config.toml
model = "image deblurring model"
train_examples = 203450
image_size = 32
crop_scale_min = 1
horizontal_flip = true
activation = "silu"
widths = [64, 128, 128, 128]
init = "kaiming_normal"
residual_init = "scaled_by_depth"
adamw_lr_other_params = 0.0024
grad_clip = 3.0
batch_size = 64
final_lr_fraction = 0.05
Rows from block 4 of a small image deblurring model, named by matrix and row number. Rows with one number belong to one channel. Each number is 128 + 32 x the weight over its row's rms, rounded and kept within 0 to 255. All counts start at 0. Numbers have three digits each.
After each channel's rows are labels from the 100 images, of 14976, where the channel reaches its highest value: "strongest on" is what is common among them. Only what is clearly more common there than usual is listed. The data: close-ups of made-up surfaces with and without defects. In brackets: how many of the 100.
# convs0: first 3x3 conv (model.enc.2.0.convs.0.weight, 128x128x3x3, each kernel summed), inputs 64-127
# convs1: second 3x3 conv (model.enc.2.0.convs.1.weight, 128x128x3x3, transposed, each kernel summed), outputs 64-127

convs0.119:125119196143108195162108095118126066098136062099135137099118159115166111061095121110127180073096107127191092129141130133128062175081159095135143129129100170131130141145108135153100082100137111
convs1.119:145135170161057140147188142139134133146131102092090088107085109117183192129199108120155125100191151112126181137121085072099182123064111104119147150128143156128116130108145103161101173190104174
strongest on: wood (94)

convs0.22:144129152117100157116139078159119049095092150170129100211096126166177184088122142137150144137112130079141122108096134135149154176157138156172163112153166089131124136138154142114091110120073110
convs1.22:125166106139117112099111095097140124129132145119149166163127118192150136144179169132110139074130112154143111035130107101088122103105124170161108156153096095115099146117073138181117104178133255
strongest on: carpet (76)

convs0.26:123118127145142130098166177165112138109187146114123097112075118101164151167088135123052152140096116108144107093129147118038099142144176089143042099133171130130101132145167172134126110147092078
convs1.26:087139134116179155189125133154101159138088108101127158151130156125159103093130079126160192148044124147123058161137123152141113172136122074199096094154135174147171128108104148112094109124113118
strongest on: woven cloth (57); specks (36)

convs0.24:117113133141114185095117092141113087083162107125159107132091117109146119126135084130069097074133143088235138117110149155095129097149151153131099153077149179111109116161113145105132070065138118
convs1.24:109116141151147184116119134107154133205150134092114150124141144070136068237079141123096148230180159132134147128129133110147101099112164136153162123164126144127159143107115186119134123095083160
strongest on: wood (98)

convs0.36:080105158145146139160173112102140098156125089170114217135156129113148075147106130119105151142139174115162120141120184130122117149136149081129057100129134159094131112142127099147105123097082168
convs1.36:112150067135107157086136124153111075100104077135110132124128146114121161110072070107096148188082126105145126141119148132150179171100075118133048083065165124122135186077091102130074077181154136
strongest on: carpet (65); tiles (29)

convs0.58:171105155109101193161115126143133145144134118094168061163092091108155136080122120120140113159073160179124073104101144104088103087089144129114241084103113146146164138144170139119103137137139104
convs1.58:175100132140091138131108162130148108120138149133130112115125060120161116141123099125087152125145179153132160110141134127044149149119140109097190206166117164123108136160113119143090095136183063
strongest on: wire mesh (42); tiles (32)

convs0.62:106121154115113050117120140164113132120061072140093096155116111132163102158077081122153113219150177086103116129157153140116119119170139081142216122129126185148159105130118117134135165100078093
convs1.62:104158130132128155083126116146113113094116083105131158116145082113161171123053115146104153045143111203090047136109115075068089095131129117105150111173164146093115157124125127136183102123165164
strongest on: carpet (42)

convs0.5:097135136085112105133116133202141121114106159116134140177136080088120049157205134165136118149102166080166139151111180121080191109116075131101089161090104129197116101127158119175135076132063112
convs1.5:107188144112122095120137110150114139098093159144086138136175147162104180152138143129109117105155118133127155081120057124123122089172136172115097076141084112078166180153129120148146113082118117
strongest on: woven cloth (58)

convs0.64:073161113152128144103130135177129124102112145126117130219086110151137197096106090113090100146151107160086133099102085113169166014100098102114101137129161082069124174139152095162189165135072125
convs1.64:144128162107109122123106176114120086130130083155115079123090114102114085135123111122155111107104179176166125142184145107106204204149123120102109103121127132110183054145123135109188143167138127
strongest on: specks (41); circuit traces (33)

convs0.9:132109154158155156124155147036084150157176210115098095099093125116133165133127081126204142108070088138136110141143150170132151175109141175109083146154100130062118166112121075122158150140097129
convs1.9:132111137121112132097136122027123096118125160095183150121150153154097118094160148089112131129129132139123138151110113138155163062104111184135057157121121095159131124118065095117141137179078062
strongest on: crack (61)

convs0.48:157075121123117110091122134139145132145140143179159122127161139170199091138063158143163093157121129072134139164153104138094058161131118097086107106183193127118183102137094145125090169099117152
convs1.48:081145080141091111073152149145109126101142051110141144066095121107134133137063133160112129074042147162119036103144153117112109104097147123122087179153110171123123135146135141141137153146135201
strongest on: carpet (72)

convs0.14:140103172120127116126191159144171091230127104084159181137140140105135083123107117163171164132075079118180110169154158106110180139152127086141121144112123061132146149109145067137183138156087152
convs1.14:129155089212177078105092131104121161062104139152124135106121074084094107154140060102103114064115158115104079108134139130115140143101157114104114158133141133094120155134119137124045165101148074
strongest on: circuit traces (40); specks (37)

convs0.114:130136105124102242116163094083146128143107134088138093182109115109184106140155148112118144125114153133201163149100129175142125159111155113176103149085174135130103242137103113103083130087122074
convs1.114:132155129153087159159117161117142121077174144118152104147141123157095089132123131101125152145144185193152150131123127100147130076136117139178110086104130136112150130117111112140156130131159088
strongest on: wood (94)

convs0.107:132086100120108085117151157080052147086098083109186138150155127137145118091050216169153106121133111094174138129153125130134142106172169149182168124070102170175100146135120165104120103155190095
convs1.107:164114124102166092127128157164125184118170136117166173162111101077147102154118100107123107174106168192116119077113124135175112158103158109116138111133148140139140149213120165065162133161199098
strongest on: specks (48); woven cloth (28)

convs0.91:101162126156133184147092125102131107099200111070136134123144109109133150142115083192101127103170138134172101121131164214130199124094216140162123120129105147143115142143162162153146147097122120
convs1.91:096100143046136155140117168083138120132111131095120144099118138149116149154129081114151206180112117154158058147102078127092152145133152086156131186135104170119142097143150147115124133164077115
strongest on: wood (78)

convs0.111:154096104109114112159091131126119111151123155131118120084131176133188121099140159112097178146138111117222118112151086115147179114107110152144094101080100196118176074158127117093108146078131116
convs1.111:165121114180145101132166136144137104132097125131111157059107138128108134149090125098117107177086126118138140104169171177082183215121145108099124058132125114179127142079111159148134154195113174
strongest on: woven cloth (61)

convs0.60:091141150103167142105112110152089173153142142156164172144089144096159083155092186069052091094081100088161136067133130165119124166157142149156099127102120140119119094136156144153131106084109147
convs1.60:124091103117099150142082119168099168111151120139159175078133139140156186148190146141151108205213107120119157133193174112133120126168139098130126100153161144083141060116164138134153149104126175
strongest on: woven cloth (33); circuit traces (29)

convs0.29:123172153128144129113147114035164116116103088073139102159156115099176134125050078087109159113146093174087133150115139133115120130137099129116155134197114166120132127165147142146166146130125173
convs1.29:139154123147094159165117134056124107102128148166122117181154144123114185139129073146134202117096157121126052148130181066103195168126142136184143162138121086109140149113165131165134129166108189
strongest on: carpet (34); circuit traces (28)

convs0.17:130173082138155101141126108120133087136115130122150156109089099121127085141129145114113198160116153125149162146119166117108183146143126129103128170125109121120185083127142124124075103130097068
convs1.17:130116090109197111150076124110136169165177131134120137125138163126144121187128137100107118167130095112136167069100080123132081114142072118147135150116103113092109152126129106160104154117171112
strongest on: circuit traces (67); crack (29)

convs0.85:105134130110108136109126188114096115109120092140138157095117139133145102149184190099068180115105112158074102125084123139090115100183070201109110169110095152100126091126115154131122133154066091
convs1.85:137091129121125064176115136218117157105082165105140203130135100134142154140158161096119112149174134107154122147107136177134124120155122240100135074131123106093129123108128134156182098115123118
strongest on: circuit traces (41); woven cloth (27)

convs0.123:112067122136138130154140135093113133145096104166138119095088086137136201087133108087145112095104101088107125090116142176154127176173101116136118134127154115127138126120142124143096160116117144
convs1.123:128106138124114161101126168129133103118061130117143149122170119122180186113101177101144145143130122148179138137108069101118121116125123185187123126161145109144173143142139140115095139189192121
strongest on: wire mesh (33); circuit traces (31)

convs0.108:128125140104094108127068097143071201100173102103069111090096137181091130154099130126082147117135154103149180084102164143126085143167109156174154128112130156143124112110085159137124157085111108
convs1.108:158159127154083168127138138137145127102163091104127137171122159166177118145159122200140184166180135136136115184104141110121145123096138131153152115249161171130120131147101167181154155083066125
strongest on: tiles (74)

convs0.8:130177132144092080112046077110135157137163150141087105086098108094069129123169112117163178120133104088163120164134096104143117073099143069145149141106123097091145097121086154108079081151050122
convs1.8:134131169132115142076177165135118085097095148162157132098100142168168176146101125148103152153078146114102144133124135164091119082075123068111129182179106120173127123153168090133102133147147161
strongest on: wire mesh (35)

convs0.95:178148180135098108092116144142133134122120206160125079072136147154119107092098136165144157107128128064182116119121110102135080125138141198115174119158136153119149135137091125099117149078105096
convs1.95:079157109098141198141102148186102130130147085107141115145118130181105042146129159112116171121162147128184137133103134115113099107167114159176072187144177110169166138125086145175087125115160190
strongest on: scratch (42); wood (34); specks (29)

convs0.57:169109150082079094142099159103133125143149072140124140063111107128110079128197110118150129087138153114102202150120153133146119089151140115169137138149079130085113066128142123123172173107115091
convs1.57:117138136118139143136068121151117113146178110118149080111158126144128139115129138127171138099148136093102110142106094135062189115082094103093104178178136164142118141121134209148106123072098151
strongest on: tiles (54); crack (36); stone (28)

convs0.7:104122131143131096090130187121132123140167131130175090126094164134143125102136143086162110102157132101156114120099094078056079103188122158072134131094113115080102190136163163134104105120163134
convs1.7:155112128136143090173112165116165171157147151115133095154127129166109116140157082155127101100116115118171124186154172067091118217124124201154172101176117125148154201131117181063117157118171133
strongest on: wire mesh (29)

convs0.112:147160130142113077140117127077106137136090139141123157144138135134097137116120113156119055067103089086094145140160093126128102107068140126155159071150116120101119145079167150132128134128099117
convs1.112:156152146156137088104082123102189111108101100100149119139172076147093195157147136139168163147173086115169108146110137095146138094079126115120126158198135163134128116132089115137131112134131145
strongest on: wire mesh (47)

convs0.89:134048149085142150155130134096156162194133119099113131075116146146111124097175166093126159068093100131071155179121124119164100129140081132169153191081102087122174108106073069092082127136106112
convs1.89:158104139137084121189141122114125113089099100057112165119117062149085116132095154103148140126131107133112118095149111139102141091085097065149102084138093112121124134187168092079109058149143093
strongest on: woven cloth (37); circuit traces (32)

convs0.37:087141151115112124121114120140065097069178086153169109109089104117189104125113168124096167155140142080162133110144148133126159144112164198115137192130184177144146106092142147132142135102118169
convs1.37:165181101109136211093180117142093108122237122132066119141105144131171135176097129142115138146068126075131131123135104127135121140085116111192120135142133154091157101103058146127131052108130121
strongest on: wood (66)

convs0.61:089083086131101107157106129141133125134129062158134145035105134139087096137102101140113064103129140167138148111124205102079065126103159122081193114123161130102153065151124165105121143108118111
convs1.61:146105175138140171106103171132126098129128147146157168145170122057167119183093104109177174116082066165171216139117108156060229132129156157166120146156130135086095113120158148138130117168140054
strongest on: tiles (42); wire mesh (33)

convs0.59:114072120097139159084110129121135080097065124161096160150184126116097106177125115121132156146135186136070141151126072132102089100121094187141119167095115123078100120130112153126219134125099145
convs1.59:113050121160130149103108142107160136137076103128129145148136177122163140112118078177130101132096148069133121158169153149139236136124114138092127124102100139126153150128160117153138138152128154
strongest on: circuit traces (40); tiles (36)

convs0.109:105111118156087177071156159089091103111127122085180114156077117161145120069115134146169087108073142205100166136101098120131139120086128087130197086098159134121137105147121106180169123121152105
convs1.109:170098106100130082125189134148159104142163101093149086155155101133125118143140139128128115122143120124096172170187157088100142120088112121067163065144089143135124165201068123112112103107168162
strongest on: wire mesh (43); carpet (27)

convs0.49:124112078105070179052097162145118048148147071094139124159131152189112128106141153135167147124124083197089156149146070130129165122074098142138093098126120052129083094086167134131140100057101185
convs1.49:117082073138177116084097141102124085122096061115145134133121074151100107141143125156188130100177125157139136127162153182088136123152127115165100152174091123169118081133137121124084121098079103
strongest on: crack (48); specks (36); brushed metal (33)

convs0.94:131096134114103146103101163136114090094092140216161172112090095138133129134099159119133124131141150093147123134111147132126129117094089184184125085113048144163098116140044180108156080142121129
convs1.94:142141105187106108212082163137102100157162056144119127111094114164115130109137116164137084223150172171182106128089115173153201129156190145104143086127146157092160106128096120130068123147196169
strongest on: crack (38)

convs0.46:096117121125120162073116073130146104122113098170156119100104176115166102126106191104108152139145074100222168120118114135157131156153119168105119135128162140123161090092077112124104067078104110
convs1.46:112147110118151110062123141127163082142199119091095060119146149092123165216116137112121114114137110142127168121142087148118151143123114143166104110099112113101170109096139129115076057139176144
strongest on: wood (87)